Weights of a small segmentation model: activation mish.
Rows from block 15, named by matrix and row number. Each number is 128 + 24 x the weight over its row's rms, rounded and kept within 0 to 255. All counts start at 0. Numbers have three digits each. After the name is the row's rms in percent of the matrix's.
# conv: 3x3 conv (model.decb.1.1.conv.weight, 128x128x3x3), inputs 22-43, a 3x3 kernel for each
conv.1 112:135127130122130125125136128131049156090138080170106110137125137111124129112145126124119135126134135123119140124125124122137141125117133130128127141123139115126132113130129118134124144124122163199204157095094096142144120121108149120128120147103156146108190135110159151106129124133128130129124122129163185139078120099180162149032013045130144193152203149123122138131135133136113131123119110135135131133113091129135126130130132129141128133132135126124126124124134152164153109138130174226166134111106130113134176096120122131150127125121134128121111139168147164131064145166094164202136117094023111221
conv.2 095:146110121130124132151139129124129128129128127125122131116163147095204198119120134155168115165160144097139107177065110132148107086167166120152131165156112154121118126129101151097102104097091133134118112128145136119129154102097164156071136127169128119135129131127124131118171121142194081099165131145126127095129126125106128144131131120124119124126130125125149055154057082164174119125106135142127124116095153119110122156111098110176139136161141138129119098123152127129130121133137125130131115133121123126128128129130089119132097082116146101130121125126133125131134129128132129140119131126116131135
conv.3 108:108085145124184108094067101141133122137137115120127121120138115112079124178183145156186112144118195163149135129171127146189113160113162130119119105127123136163087158129150177121129153172141117127120127102127131133118124159097120141138096155101134130133126130114126133135146165127124157167094119104138158136131126133134106124126124127121134132135133123107173135134190152124142149105168092106156126104121143170101160107132112103172135139180119162155123081122112131133117122123127135136120127142120140138131121134120136153126094027091158114163119126118129132114130123134116143128129130119129133135
conv.4 091:121108114122134080174130122127129133126123127135122128109110180096140166180138131118151074126149126141147128101181152105145133151099116126105156070073118057087105107101140102110145126141070127121146106135134133121138137156123098134096165111070134135131131134136125125135099141107130071132139151135110114135128132141117124132131120135126118126128121133143172098125120077084096175107153124077135128113146097098125140079122140111155138108106110127153093134127131130132125123129128130118137133116137127126129125145124091130121116148048140131180126123128126117133121128132130132128112118134124127135
conv.5 105:080092071110126104168106088125124124130114123124131142063146223090122151175104128126146165157135105099129103114122098099157119132145132100138107084173135101150097121114118097124141138085135137120115135117110130148135130121118083057139096171170130118136133134133120124122139107103094089140123130130126128149148139119138121105127134129127127129131127128134167117090134143140180078082105125109120164161160096157134119152087167078163148139181125083126117119153128134123113129120128119131133120128125132132118125144132129111067192105102140189125127132132126130128131116133109129128131127123139124123
conv.6 101:132112147117120130131149128120131127131129119136131130094092143208255099134072120053109099188125097173074193129150136142169165138144131127162136118185117124153098172109100125155097125184089139136131139136127122116130137111109119105136088075094135131138116129124131128119182161145123178064116112116133140119151131107155147099128135125119129125137125124112120117133066121188137116133085138093099146140125102111183127123144095137130072108144102093122113153123143117132129118134123130128128116122116132123130135117131124161133086149162187142054133127129124130130130131125126134126123125138122130134
conv.7 088:124184112110091121140099130120131128139125114127126130110118167113152151121075146147129147123223099100090111142095128081131100138167123151098152091101105114154121149090156167152096126153118139114120148117119124145143164117165144123102125088167123118147124128126131132121112135118153120111110118083114145138124125140134125124134126126132132139122125125124126108079128105140139125134147153096134186148125104138132132150167121173108147111099155178143149090079099116137140109128129128133129120122125129136129130114127126107156187057112118128082145134131129129124116127129122115133126124140136125137
conv.8 073:127092084119139157171116092128118129120121134113134127148100098110034136129126158116095110130105157115144195126107167147114124140147104157180130161100132075133136107129174158085085162113107137140134122132143136126118146127128164150114085113072130131131127134132125126138142116151153153124155109099150107111143162135122149140128114123125121121123129123084156132117183109117097126132121136131139142117125139117137124100110085130150150102159113129121100119149092129117131137116130119123129130123133128116130113137136154124128148206122101125134123127141129122136135121132126137119127144116146123114
conv.9 096:146143118125139111117135194144117135137130119111150135115106138132151141111152074167169139125071109066128112105120105128150126112121123157085145178144136141106153138097134127130115128130094107123137128114090161118119178128140164107137099145168142146120094122141163111098106130157161074102143094158116134111114104104148125090115141118138140108116141150094068119147157126152147111160140131111141118086106138145141168119142136128121095141108111115109162161102134075136147163129074117113133102130153138143083135093161166131114155106116112146159160117110093130157140132098156113153105142136145129077
conv.10 089:200124149121116142119129152139119120121123128120118123162121120124118120139147160141137098105110091148148161120137142099095140148103087146140096147163133162115147147129141146160140126172144125131135120117102141121164146115114160142146131181083115116115136147135130119126161113119123087134116141130116103106133124137139103134130111112139136135121117143072098163149087142154145141131127137112082165068194124092106080167138174136102100136121064120112118128066162129144138120122119116131124138131125124126129125124132160113108095075133142137141142130107131119119118120134136112118111132131123125117
conv.11 097:130115132114145129104127127123127136130129118137134123161156085117175075156079072138146158094112113126141105087161123103101087158140143111164157161134136135150109111156019167165255117062007129132127120149136118130122079129136155180086125114120122123128125125138127126124117093132147151145126122140128151121138145133139139097126124127123129117137129126129135118115117124083150083119126116089136132154122166130139117137128079139137158132083149149130113111128119130123131129131125129129129124127120128119123138126129113141130133095111072157131128127128128122132127124127124127135123130120132125129
conv.12 104:154080137068081148134162119123134121133121108125124134133129161113198129104126123148168159135130135098186134138104150151129093073087130093112111103137162184129117183111098119115086063134157136145166144131134126120123115158116117112132152160072140135134110133127128134115143124101121101115122130155151108102143161116114144144129128125124132126130138140125073145159121091116147166099135140131137106151150101129135089127150174141134123143107099099143126093111113116134131135134126130126121137125124126124112120136146131081129130143126100152154135134129124130137131125125129130128124114130139117114
conv.13 125:135130127135124122117127135123047105098046074120038085126133132143121139123110133128115137131130116113142126125125138128125142135137124120135128134132121134129130130130106113119129133126128155146103140139102156131190124129127127134135113130124089058124106117078189120074125114128123131130128120137105110065132136145102132110138132119132144144121099089121129111129130140121138126125156125130146146131132124125130128133130131130124122132122127125122136120137118101149089184129116171085074054142098126118121159115192119120121129117128128122135017206094106140152181103203110056144111122129090136090
conv.14 101:146123145143101081150137168130132128118125132130124123113132165108165167140105166131092150128154074145101113096133117133138095091130118088099107160164068155152140158106129120095153138142145148128123125128128148140129129140132188124143140145144123133127127133132116115119151094145123113133050153151105132128119126136118123140124132136128133126133130133163102119178060113159187184148103152116107163108148123096098114168122165098102167151150110134109111128108126125128132117137130123130120135116127123126131128126123092169102132134084115153095126132130130135129135127120126131129125129125127122132
conv.15 085:092089136178109148059113122131120130121131140127125128181167141152160145153137134130130107118115114152071112173157150194112136092113165144135067141201135083103084116093136079115142114148102142128127120105128128138126104129147091152105120112094132132122133143130126118131136136109095104154117113144131134117124120128109143142131124128135124133131130127110082099137054089113122131103114111120188098120101108155143130116117149139102129131121105075157192180112118124127124128139132126134132130124134127127133127138119080111078082130154122133130127128135134130125135133124132124120119129136123131133
conv.16 093:138144142157129141111128149121124121122119132122131130121159144113148161098106145112144112130144113113126183125120129112103126157134095190071109131138146152101147099139152122137122146104125127124133107110135146148106141107103157117093116158122120124118125137133128129131138112113090107107082122116132125133129121112127110111126129118133128130124122135149152106089119062141060068096111116087128115102120148138145172102164099096141093133108108136162144096100153132136129134126126118130135130118137132126133128140119105151087125096122143113131125127127131131127133128131129134120128126129135121127
conv.17 084:112123146180130175106115178122128124129127127126133120150138114156115115102082108149135180169114117103104166126108108144115089082085149103176109066196172175118148123122105193166087129075160131120136125128138134128125103112155124101102117142131123124132121120125134143131137128091142139103116110158116121108111133127119127146133126118123134125133117134116123129067092127152146156082126138124121116127143132113132154175101132130076118136171138145102195092121109120127132127136124130128126120130126129120131132130132178171122074139135136113097129135135124128125128130124126129125130129125136129125
conv.18 117:120096118110117144096124113134130127113125133111130129166164105112076146116119091135074126087168085107141104109108124126128157084163071096108148171148134053086127162152134112092126120140095135156137126138118152139135119117151114104169118100135139124131121127137118129121130130148103117124063133138129119133142131127128115116130126123112132129118125133136106093142107100136125124080125149151164154093092088105127150114087143100104146158121134094174118162101124140125124133125129118119125138123130122116124125120136110128136105084136082158106131139134128132134128130121122133127129127118133145126
conv.19 097:135124161132108162104111158135129138127128126129125132143087129114169081100140173119091117090061127161181142098126126151035144117146140133147151103068141130144097110136123086136152082094141129153133122121122124121128133118146110129143157157144125123126128121137137145127113152126159082104129134156137135131134138126151126110122131136137122123129140123126108126092053137126106149129082128134090118101155127150130158158106121118160147132156091111099103152070095130132133136120130137123124127118134132128123120133130169154160094108117125138176133132133134131125123125127133127126123126127126136135
conv.20 101:124127174080125117134110105123143133131135137128132121134157101163196098099109151165122041160176151116091122098085116112144137129147107095130155170160101156111098111096106081138141166123132128140131135101129133149133080090147163175129164160097130132121132140120131130135119121112108135155156120135131134120120144121121144126130137120121130124136125125140090125131147100104141084132100099067160165109149134162113135119148088126103098140121130147143134109123130118137125123134131129127132143135118116130135134133140096100137101089155098181157127124132133129124128126123138126127131116133133124125
conv.21 096:106076147135174126141065090124132126128125122126128123130125118114133143132106061106135130120158151079148122085140100150151128149147139111110110095093155130131109135163084127165095138139108138144136118140140122108112123107131105090140169098115133127126129131130118118133157113179143138059125145097131117125133143115120130127137127128124127131128121119096120143169133162121140120084149121139140089169120117123202126169106070117155154117117115149123180133150119142129126130119135125119125133130121122120125129122119120107159157088070150161127129127128131125130131134132135129113128128125134117131
conv.22 101:133147120099117109121125113145134158116076111095097146093149104145124109128124129093089127163137130126112096133148136097131126122147139116132158119132105119124120148129122132115140111143109132095112157122147150141146108160167117130119126151152141148119131141163142155142143116142132129132123122143094093077098121101127136110096137125065126083121122135147130127106126132117130178163130117079162095184187149139164115145101104145105131122128134140135108103147124113129094131184135148135158088123090154142121149088157101164113130112171121080113171156129164171163115148152111117103120104116111158113
conv.23 097:099142131104146137144112123127122128127135139120133128121150142120144144121172133133117134106132163142069121138141075148097159177169139128156087118135125164113110094122146164134069133124123123132139137144136127141129106152163116120169175174112131131121114141126130121131106149141107126134122128156115132126134124158121152155120117120134131125118127131092118209082115153154143112160100118154192112127148147118097124046056093148144153135113116132144147153103162126129128127120115126140138134133112131113142115137127145133140106124115141164127121124118123129129133125136129137132118132132127124131
conv.24 093:099123118106114086133143102127139130123133130119125140165119107163115126131148120165100099160076110090166085130118117135127179096141173098106146104125093117081110135093154118116145168106091127126121140135115124135146100141153104211126140144108125138127116131120137126130077118124128140152149108124129123113123109124148116132137127122127132123116134123146074141170082113138089161133148102148129125132132141129122121134141129108134151098137071133102131111211119132128120133128113122135126130123127135125133141108119081131126165150128118096169134130124125129123119133133116123141128129131133131139
conv.25 108:148145167114078123110141137134128119125130126130136127138077141179130142109127124149145105098159147123104175156112080133123118146094148121134084145136118159116119125140108130117137109109063122110140108149132170137126117138132137140040100150105134121139132127130135123120169140087161076136112141127134129125108127124096134124127140131135132117123129125066155148086169144123147177109190144164122101163105127114102121134138117141127130143053132158092114116135096123131125134131128135116119131122124140128138122145125138122129095163155183125119131134134119126127130128124144120118113132138118133130
conv.26 119:156141100143106165135116128124135126131124130141128126121139108127144163130073128159149130060098150107148106151104116130114154140120110104131151125102149143129139119148109113092107131064157134122116123123144123140123114075122153133116189160128131128129120129132129125130127164128118130103117144114115130140123130142130139133133137122124130123137129127085156123126110133109128139137119130126131138107092255173127114144079123146137072104205138076248120047177098129130121137127133129128134139126122137126122137124138123109121103129109107102130129128137131127127129127123128118128123124124122131140
conv.27 085:146128097106142104096133111172164092068137244185099062126135110115147087116118130130164104155154093121148135109084134140119106143123109129132131131119129142129133103110068111136096128140116074107129155124112123125149135138138128140127135151130132158151170132089096110191124132126151128100115132126139149088155150173093140145082095137152135072109144205141087136133120116164145116129139087118084131162149142131121156139127124114101118136131129147107130107118108197105085179110126080188088184177104136166185114127044118137110123131167121159127049126145171132081164125201241129019099142134136084188
conv.28 092:109120164102112096120176157130138121138128134126127132165112130124128146106087153120170129117101174109138032152115129065098101106108113172140105112061075134132173141098130114082142142136136130130131135140149132130127090151158134124105082185140132128117128132126127129136098113120092115174096109160148137134159158129134152152128125127114127118132124127144120123163092138103183161105092145145109101154113117148138113124115121100156143139107126160133101122129178117133128131125128127123135133126117135125120132135116147134143146126117111095118129119120124126127131131130130129133133133123134130128
conv.29 088:106139117102123141104147130140119136035060132136124163119108098136143127101111125143098123114123108110113143125116122123144129117142126106132152143128132125126131146112139164117129120119147117186096071137140082134083101141114126122139136172116027083082000134154061102080147092126105135132123129144171098119176065173183076178074175101134171119122175115098124142132133119132127144153143123113171121135149141106135109082148117122131117134117131107111108134133133065124096105154129111144122127150174086104115152166177109133117118131132101138142186200212129206214099128133140072102149093178125130143
conv.30 099:099181163179155119092168144133126120134114124135122125088129096179099110128153142116140138127095163142166104158109138143124144150143126122103076095134073153161075094111116117103130131115084125128126151145143128133131123104129082105159119116117135129128124125132126134137161117104167144062125089110132120108153129102140139118127130125128132126135133122112127110151085120123131106124179092122138155162132163124122119115135129111139113121137133110119142154125118126130128126128134125126130127126123134127127117138139100121158126136123130129108132133129127126128136126125120124132128129128136131133
conv.31 089:146155139093133154057154136134122127125122125123129135131143099117172211111129142135150149145133155119129130159126098103148161119109133113092135128186098148148084146151124105212100133068106119133139130110128140127124093080134122088189152238159136130128125122128130131127166120092136066138143109071123148140142101122122119117123130122133130115132126126123109120131080108141126145127141144132131126129097098141123119128142131072130132111130133126136118171098145143130123124122119132133133120123123142124120131127129166136099139162178129152107123123130134124130126134127141127125124129125123129137
conv.32 109:124128124128130123135122127051125024172144163166086136132123129118120131118127127101137112135113124122126134109135131129132127123130133124132132120135141123136124122142127127122136130125136075093146177131112119135149131120142132128119118133125151127151170159088155144165127133135122123137131124142156165090119126150149115171117110119132190093123117208133133138128120139114137130131132127131147151121123113123129128128127127123136132118128132146138130120129127093100072156085165194188215070135073000178000056155124126124132137130121131126123177121166127081129143145155044027069044096033055066064
conv.33 104:171152167113133098126086159132137125127135134125129131133091138117148123125165155100121154159151113155145064124124128107106166162102147092082153108192057135115132187137104123141118110137156130134130134128118131124145129154075125159129140137158137120127126127126121135128121123075144164157101152127140127123126138124145140122131129122133127125126130126178110121087194096141132183135170166138144154168098119142093142168196129113149159133142133125070076116097126134129121131125127120137133129125129133134122121131127093159151053144134087095157130123123128130132126129134131128127124125132122122123
conv.34 097:139143109118117146140146125139123118094105103161150122135071121111140118149141106118125105148161157113053115117079144064145129104124099097132165163131146112133140149117117122147112166150166156139143097100091123135177087133143140164073129159183125200105124142110122119147148142160138151120127126089104137140161100113146113078121156154111093123116153122146086089134134124111152111168101171164141117114160163130164155158064156113069107119138092077133107148183136121164104108152131153168137112107097177171150112147149128118111095104108069124144085135118153157122147152143151171168115156137110126117
conv.35 071:148128171106111129106125165123127125129148126119131130111166137086182142145100159069145087108079076139145194143112107126147069128084126107149083122131144115151093115114127125083106183112159103100138114130135112112136127128104193123120134153079114127133126130126125133130158105085144098131144095139091120152116166125116135134131138140136150135118136120079111125105167123150120142132157143119040161122127118102095112182160138135157160132109129105115168146116083120126119118127127124127124126107146131106138132107122141134089102136112127125141123128131110127133119134114117117132119119138114132111
conv.36 105:101109129133130123100111108122126076108124129104146066122153119125123139104131118136139139077130127114115124160145122124112128132144106146144145094144125126128122130129112127139157098115116135153172128106206112103184134131128140109135147141147134131173129117194129139211122123101139091141110121157114107100103145101156108141135125142132140158094122112118133118119147126135134103175121113126187193163099162134137116137084148141130123120128116141157154114113131144125105130125126100155105125115150115128132115118115126127138133136137105144139094155161109124139127114126089111127146191127108123130
conv.37 101:132132133134132112127112127083179132099160195120103118102135131125120144115123131119114116131128138131146133119146125131116123123133113125109110136128139150133142114135139133141115138112150123116071174074087144165034127121134132139128142138162172084099216153124164155113150128107124145138136129131130130139174095131131205139144105120175133133156160118143119121150120119113113131134105134102100130141111145122137128133135127121124132138119141139134139135136124060141122063132101105116172113140053102133063062140138135110138136096121132123147238077050166112039192141084174151182182134119084163138
conv.38 089:154100117138152145127058091130129127121126128119130127101082129121134141155165131159084121124081099128165128102108099121136084137124161093058100114087156138132131127120106119084133106147112115121137145139113125133124135180138126078161065079064132140129130132123132131125121157153148184128112112105131134111134119113107133127135128124115119132125131130150075163090143168161131114054149139103157146157149075161074164091136123089110144137116127116105154150174158131121125125133134115123130133127128127125133123142130117087151114143135132114109124119126122124128126124126125130129122126128132124129
conv.39 097:147159147140087124139099148138132123143148136138132116108180130069100186140104142103101074064150100126071143110163139160112129109110127111121105124161141145127148082131156114118168194150095121133111128126134115111134151182089122094105113128174146131107116131137126132121113147132166148113123174112148126116139113126143149113132127120155142127122137131118142114135132132064167095099151169137084117132086131094118138109150124153140080141117128116141138101127118117109138132153128103153130137125128138141145139117116090185133125153116146111147111134131115156141131128125122115124116112155143107111
conv.40 111:172142131147124155061084127128136137122134129127134129112115095126128122134144167049063182129133198131185115117143124147113124124127109097117101124120153098141117125098112104093102118155159112109127144149122140125135149138141110104107141162148135133124129124120128121127121084154096183105106110128125144122117131137133139114125133122124131128129131123060097157162167100127094090123051161136080119103126139133065125109116140108114090129138120109135174180144102131135123133129111128126135136127128131122130122142131102059135113142133170074126125127127126126123124123125129126129127126131130125118
conv.41 108:150142139137119105114095113108141138126131134134131139099134096100136159112109149144126182133137115142141117120116106091215149160078113095095107134078135121147123136146132117116104191099091126130112121131144105146117134126162146182115083058112123138125135135111142122120127137063173100099161102119127090130110123138124133101117133132120145129127144121147142105144148131128089114082134128132130105110107153140119128162136172126153112096112081116166174173099160115138121109134119115134132127122150135131130116136139134070094088149100103143167118138128119147124112134125136111131142111118118113128
conv.42 099:118142130094166127088114119146106159082070034215095162112126118157109111125130133116104150129132139138144153096130129148127108137141135132141122122147142134111158110174148115142135129131124097146100116124139110127095125116117158146156127133133135172068110175158124112109096155100110141146130126113072124159121114087085112087134109136113132182113110060123137143102111105116117129104143117139117115113149134129104154113113145133129154114114127119132149137111132137118106161160162118141160184141204058186146161115125133121126149116144128137145146096164081129111057112150094118187157120083113156185
conv.43 092:051054112086144191120123140129122124130126124121140134117185165091144110127126136145096110141083096140114126079112129090155154130149146073108144079093140121120139068101110111039134116147155134129125121125127138120118174107103095128102129112124128142127130132129127129130165066120141074162149158118142115128157123129142131133124124129134123124141128129147144148145051118145155095119102120162131120146142142129163134150079140132117128123145113117098162163155123119127131127123125129123131117134132129122138125129126157121103106132107147069119130127128130134130128128129134135120121134121133128134
conv.44 118:132130119133139130127132130140130131177147132118074177131124124130110119128111125128116133131134118127138134128131123120135123130131130118127137134120128127125136132122133126126128130125124098156064137132113126171067125127132135126139130131115142085093216113129158083115139123128131121132128131130146093157169146119085159150128143072123141095113160096124122130123128136135125120113158140134111133114145126129122126131123139120130129128130122130124129136127133118128118118154144188137115145164129127147121115174122119128132140117127123131139054127160159124105098133121117120183134141156193091124
conv.45 111:129112130140098142145117108105210146133120116087091081131132126128115126123124094115107114115141112120117114129148140139104120123133126149138135115125139114130124136137138105127120122129130163069100164094074214156069121130149123112144130125138192122014165147053235116063129127135133129127140136104105101102127169167138106128074081101126025076097142136125118130138124141102128116097128115112160140126145122129118127118116140129148119124124124143130129134131126059140106111135201150151131073090110183118123100088176136118115148149119111118115139074116071088049139085090124118077052165100142132127
conv.46 118:137124124127132130129126125001188094108143167083114087131118120133116136133109136125136110128123116120124126118132132126124130115132124140135125131125121110128132138126133130130130124141126128126150109063093177160097130129135132135136125132129139132102136161047106116032127133134130118135123122130110156144113127130175137165121080105091104135143125105125134131126120126126132135124119140118130141128133116125133126133127117117138133135130114123142126122122139022205158083157093003169111108172057132136115080171050123115121147114149127127120095124091151096086199044064084069143101148151088165119
conv.47 094:120109136145095113096077121124126129127126130136127136115100106123185144107148186104102127120130138117115148127160158153108138084126121102109125148076184155113145133066167062142133139122073131115118125141147125143148126111079149107128127134104138131134124121132119135126129129126107206122145117115126123117131124136128107101129128120133128121121128131131143084133104152196143160132159139147130062116071144127106142130115154097148114143080147077126120153137103127129128120129126126124128134134117125137121132124135101141108131089100147108123134130122126126126126129126121129132129139128131119126
conv.48 093:107142111090092111152108141120124123126134126123121121155129153173137101141126155082105141151128121133167177140201145152143097114130133064132097158125119161109120110122163092147124132129160144134123132133117134133139162151119111116127078119131129137125122139136127132127154117071183137102129121147139119119133126126114131142136122122126131135129133126116095095140089114168162116115166208121138172151131076136107117159056142104164179098081121098108136153137132120125129125129128123135127134122134129121134136119131119075107131094151201131130134128128131139127136128123120134117133136124134125129
conv.49 097:117135108160101149175159126125115125117125129129130130139044081085226105068092120151119105122125125136162123141171165151136159071161105147097122113126151128138154110124129139166145081116187144137135130125131113118102191111115146147134092149036129134124120128125120132131147121133110143164128141175141102113144120112115120128121132123114137127118123123108201099164054134125133113130144146160096117113126162144118124108131078145171108148092142127119140114134124117131125120134125146131121122117138131143130127129129144090119100109139083146128127123127123124127130145125129131120141121120129133121
conv.50 096:118069130175078125145138072130126128126123131125124132141071136114134169101131106107111098138079186154119147113120117105134118108142136070091100100061176172104089147092112174109107119074125134126117128133130142128125142152151130149100143115104129113127122128135123127133135129059144181140152146133133116120112113124150129135132130122121133132127128125111082154153145121092146126095191127108155126132051123133158122145116097137101109131131108125078162098125128131132130124131126126125121133127123126126130131122134112152113129140158105132121135123127124128133117128129137135117133130120129130126
conv.51 111:126096101093106114183137112140135119128114136140129124127154165079136097119064123093106162084136138118112093113134131097146120151118123126186153130142195131146123131159151072099100109127144106127149136112116109119128152127142126132124124080117142133127125130135135125124120125087117092125104127104124112128136119110134146148130125130143133111119126151090192140159129171093128124129131122100182139097216119147116121172125088124112134049254050082255054089217083112123147142129119121130140122128119127115131116138132117110185136138116127126125137126125120128142135125126135123125113125143145115113
conv.52 095:119134124144113133108134121077084000000111089163061141133136119124119123146137136123128127123133137117118116121135117115138124121127134129119144124133132119127138157116135137119136118131134070154087153124137182181171112128115130127144126126127186141146117124129104180087122136128128111142140113133122132105136128140124117160041129024128104057000065023134145132126125139121115135124137139105133112156126157135129133136128112131130141128121120123154135125138146106121124172176125023052086142140094176162159092065033125124111132143112135115117113148126070126134196173176031069087193192149218160162
conv.53 079:131117099151123136128143101131131121148143106132115115104128098132131075154155158122139100120126092141158069106138137165124149152134109077080159097166068132131095120103117148107128156131148117122144123146137132123121115162125126158095122108151132126119128117140139134119143101119138165135126168107174125125154136105138125126133122123151128119134135121099119205102091090131111096108144203128114138140155157117134126117167086105168159170133108100093092103174140118131146124129121126138129127144125129128121127134130161068170147143123072116080132127117128133132138125119123128138133125136136130133
conv.54 085:147122130155096127121149145134127125119130126126134130159111113112113129126196192123154146102146147122153134129165150124119078142107093145133151163153161099131133128115121086121142079122151131122117117121125127128128157141076119120134151137140126124130130126119127139123170094143129069083141123110115118126128118131153124120124132138123127131130128125103128146128029141144142136156184126139137098113104113126126156131119139124101115120138100140147131120173121130126124118126128120130131130129127118134136138125118134083156161129068104089176128132134120130124122132130123123118126129127132130127
conv.55 101:151122116123159154098139121116138120119143136126131109164134157097122148135104086135115104182116094122202090083108095134126130134151098137116157206164113107174162107145157085149091102172157136142127113100132081099116114129144101109124140124087107127140141126122104142135164107144083094144163137142137141114126147120127141127129149105104134134129128122098099148163150130089097164134087159132109167110158145146115140053090172127175176118095100094166127165121130138137113096142160120131126125126109145123130122135103125074135170165127154141092116138130143136115130137142140114119141132119118130137
conv.56 113:133129127128118116140129129162138109140124134107165161130122117119116139126115124121125130136131110133126129120135129134124132133126123119128130129137128125127124130132128133120132123127122027044203139085174026026237133138127115122130127125131000073059127160139001064090129123131137121135133134124081178088141115122196092171132125115099098120112142166119134120133133128128124122131160123129123113105149137135127131134122128108135126128130131127123126132131124050171113087191119119191127110178142166104138188103148133124126126126126121129130183062201126089113193041176165112110154077152166090126
conv.57 086:143133181125153139118140134122138133127132134124138133078101139113145129136153101108160099114145141123126098124119100121108117147082136110119117115163112100108158152175151131140138155126131130139149142118135138126102101181164165141156124118133122142132140135119125119128134157159104126166156121130137122120147134122128134119141127123117143126131137126098122167105159158079087138137142163098080079141160137174136124116143097132144137166098172150068120162096149125121122112131142130123139126138131113120127132124137164142093123149123087102126129141134140136130114135129128125126129124106132133131
conv.58 112:080135125125106137092127144135134126127133133121123132185118112131149111153159116132155114107122125139122174068065132116173105120119099143126096120157120151092147158087112139121112120160128130126118136143128140135136118179111119061124116111143133133127128132125129126127122166144113153102123191135147131118122142146095136141129128129128126128122141128180140080118159152175148140143119115092149152109115118080094136149117117098119135143139123119151141103051136130128115129135119118119126128142118127129121137121129138101069090113123152134165135126130131123128128118125142123121132129121130119130
conv.59 106:142139130124132127134126139100151129101164097137131160135117124132134130136124115130120147143123146121123138113127135131118140134131136128119123144126131127120124129136124139118139116136136120099143159096112129115159113142116141113140121130113042014166109000162118049102137136141137121135127145133154116071163091186171112088215102113105100151120083138131115122122133129129111154139104102118139130126136092137139129101139122131134108137122135126134112120126136120088161149079131184045063137167071114124119164174099118120111132131123148096150107117094075121100157129130092211066070142167123168096
conv.60 083:137138138104117156164131143130122122125121122127126126109124077088150123161210159068139132070172096119135096113142140122139124146130112160106149078049176157126131103100149148141118157106164130145121110126125128121144135123152227137079104158143122126133125123134142129125096126150142063110135120126126125139107111137117112121127117131137121127130117131125165144113144135127083159144146128156060127160142158133094142084183191144137157131094138096117152090098112136131135132124123135133125119128137126138120121137138118081133095137111113124155129129130135127124132124126125137138125133136135127130
conv.61 090:142094138157107158105079129130124128130133128134130129158187111071192149133092148148053119095125153143154175103161123113167136101082113104126137135109134110095140148141150128126166087137154125121121138128116133129131142110107170167132128144139122133116127125136137129130147138100131128144098129151119117124134107121157138127128123123134125120142121124149165140161133150144136072143091154162160149111138111107176113199126124109117164141155136130133082099089087128124127128124124127133130135126124130140122139130120101142157079161158126095152124125133126125128128125124133136125135130127128123133
conv.62 119:135119118132114139118117142221181187090092113097040128119130130129139146117129112125130132125109118120128140113114142131122132122128126140135121123131112138135120119130127115139123122143109097114085072213148059134091142128127127115113139129127056185104090173016044169080114130127128122131129131127102143104128119132188118151081085065098100089112199166124129136118119149123136121124160118125117123126137129111161128135142104136132124129138125120134128127120130216147033092119091224193101082160119083147145121122112142122126126109133138124143185146135135163248185086098142100211123057154064163106
conv.63 101:111118103150170124137135145125128122137137119126133141183150135072122159183099092099173096105122099082134132113056145153140120132155101121129127177113117086155123127139146100077075139110127140119118123137129147145118151135127077142158143122111138128142131143134119138117149110108175144092102150133113137151128117142138120137129128139145134112114139137101129182115223088102137091136118153152137104128165119179133114158075099137159130174182109171102130123115117115123144144128116134113127138122125119143128111142144160142070134115178128150130140134125119126134135132123111127135123140132144127122
conv.64 092:155155098149131107132124136124142123117122129135125135168172143086151157152153100142074116170171136105142098114132146166145108164119143123080104174117127131113121103165124159098086118131114136139142129115125122131121137141140107189140145136141129119131117128125132130116070112186159147117123106128134131111116113129127090105134126126123128124137129128142106099154192143104147121120102100157195184132122150194123116099158122150142121136090107089101110142110167127124131125125124125132133130130136126121124135133128087104130133156096172132152130121121126129131130134127127133132117120125109123127
conv.65 083:139131147128099106145110123125131113132136126134127130072133149212122127114067129114105131127137123118067149078101130177155111142089119141085119125106120110114125108151160160181117132133058128125103122135135123105120119124098106145156100069147127129133120123136140142122112152116160137136121139123123137133135136124116120121125133127126130132132122132138113139107129090149120109106108170108146134129101138111153118143091111160103137101151143130132118128088132127118121132124130134127126131127142127122121118145122169134177091155169127118140130123124125121126136125129129122128129134127138120123
conv.66 148:133124124118124130130133119172152092061100095209107114126129122125137132125119134121133127136128131125115133124130118124131130121124140131132127133125129131130120126134122132122130120137124017121128174082066179139163125116122128117143119132129092000095113151182066137141121128128144132133130127125148139123152128078092132190157104141064131119139199160134122126134132127126139131128123133153149103119119196129120126117129124126128132129117123125128129123142125127135155141133079132116006124153177072105100137139148132129116133132130138120135000104082106157139103120131153230218084110115055096070
conv.67 097:061129109143119112135126134126131133121125137130133132146129126122130132107145127123165140145105141116053099145160132124087106131094128174127112055117127190162096109064132104147158135105111131134135126113127121143122110159142143155081125094105141128121137132134127119135113123141143098130112140126129152147149132115142121112135130124140126125137122125148191138085083081091123138119096112147152079123124120107101133142142132132131094112101146200190116063123137129125135133114130135124127133125129135133130137132124145149136152095150108142106140131123125130128120132132138124118134117125123132139
conv.68 109:132124132131127124127126129040102045128149105030112082119112127141123122129129118125122138128135120129126119122137132130120127120128129138130134132131128140127124136118140126122131118138132141202233129078118070087111118120129109120135123123130113218168057081155152193058123131131122133133133130136049214041161124117167095221136109126094115082135123121131120133129118137123126147138133102130104150122130148132143127122122130121132127134133132127133116132140131084131162093120120176167083079126097183110168094102071129131113135123127125137117100172156124137154164072138050140036121157115075171105
conv.69 101:146120124154093069124157081129122130120130131124126127143153123129125138128123170120138104148085097130087114150100157117141128101080106148041103106100109145126107131171097119184102147100087130118120133116132138143149164167096142138030093125128122124125130129125132133134094102191092110142099134170125128138116118132153127131131126130126131126130121124113084130171120190123157177129142145124126111135165116097132140110117127132115144076122107132103107117117144126125121133136119131130126128122119134117120139123124067100194103096161143120065126130126130132122130135124128132129132135128132132122
conv.70 101:114121106087157198093127165135131127124132126131125119099160085158248063123114134120063118182128146092148139148168098129197090115116178168133081141087165083102101123137080140145137097099153151143142118132128137121123110142118171110166086132131127126131123136132128131127104136123130100135130113098119133133145140122128138126132122122121130139132124138151092136165114145140146139114151110080135138152103144161110089153105138088127102089131147135087101171159160122125135119116126126120133138126117118125140121134128108101174119130121090144138125135131129128133127121129129135130129136121112126134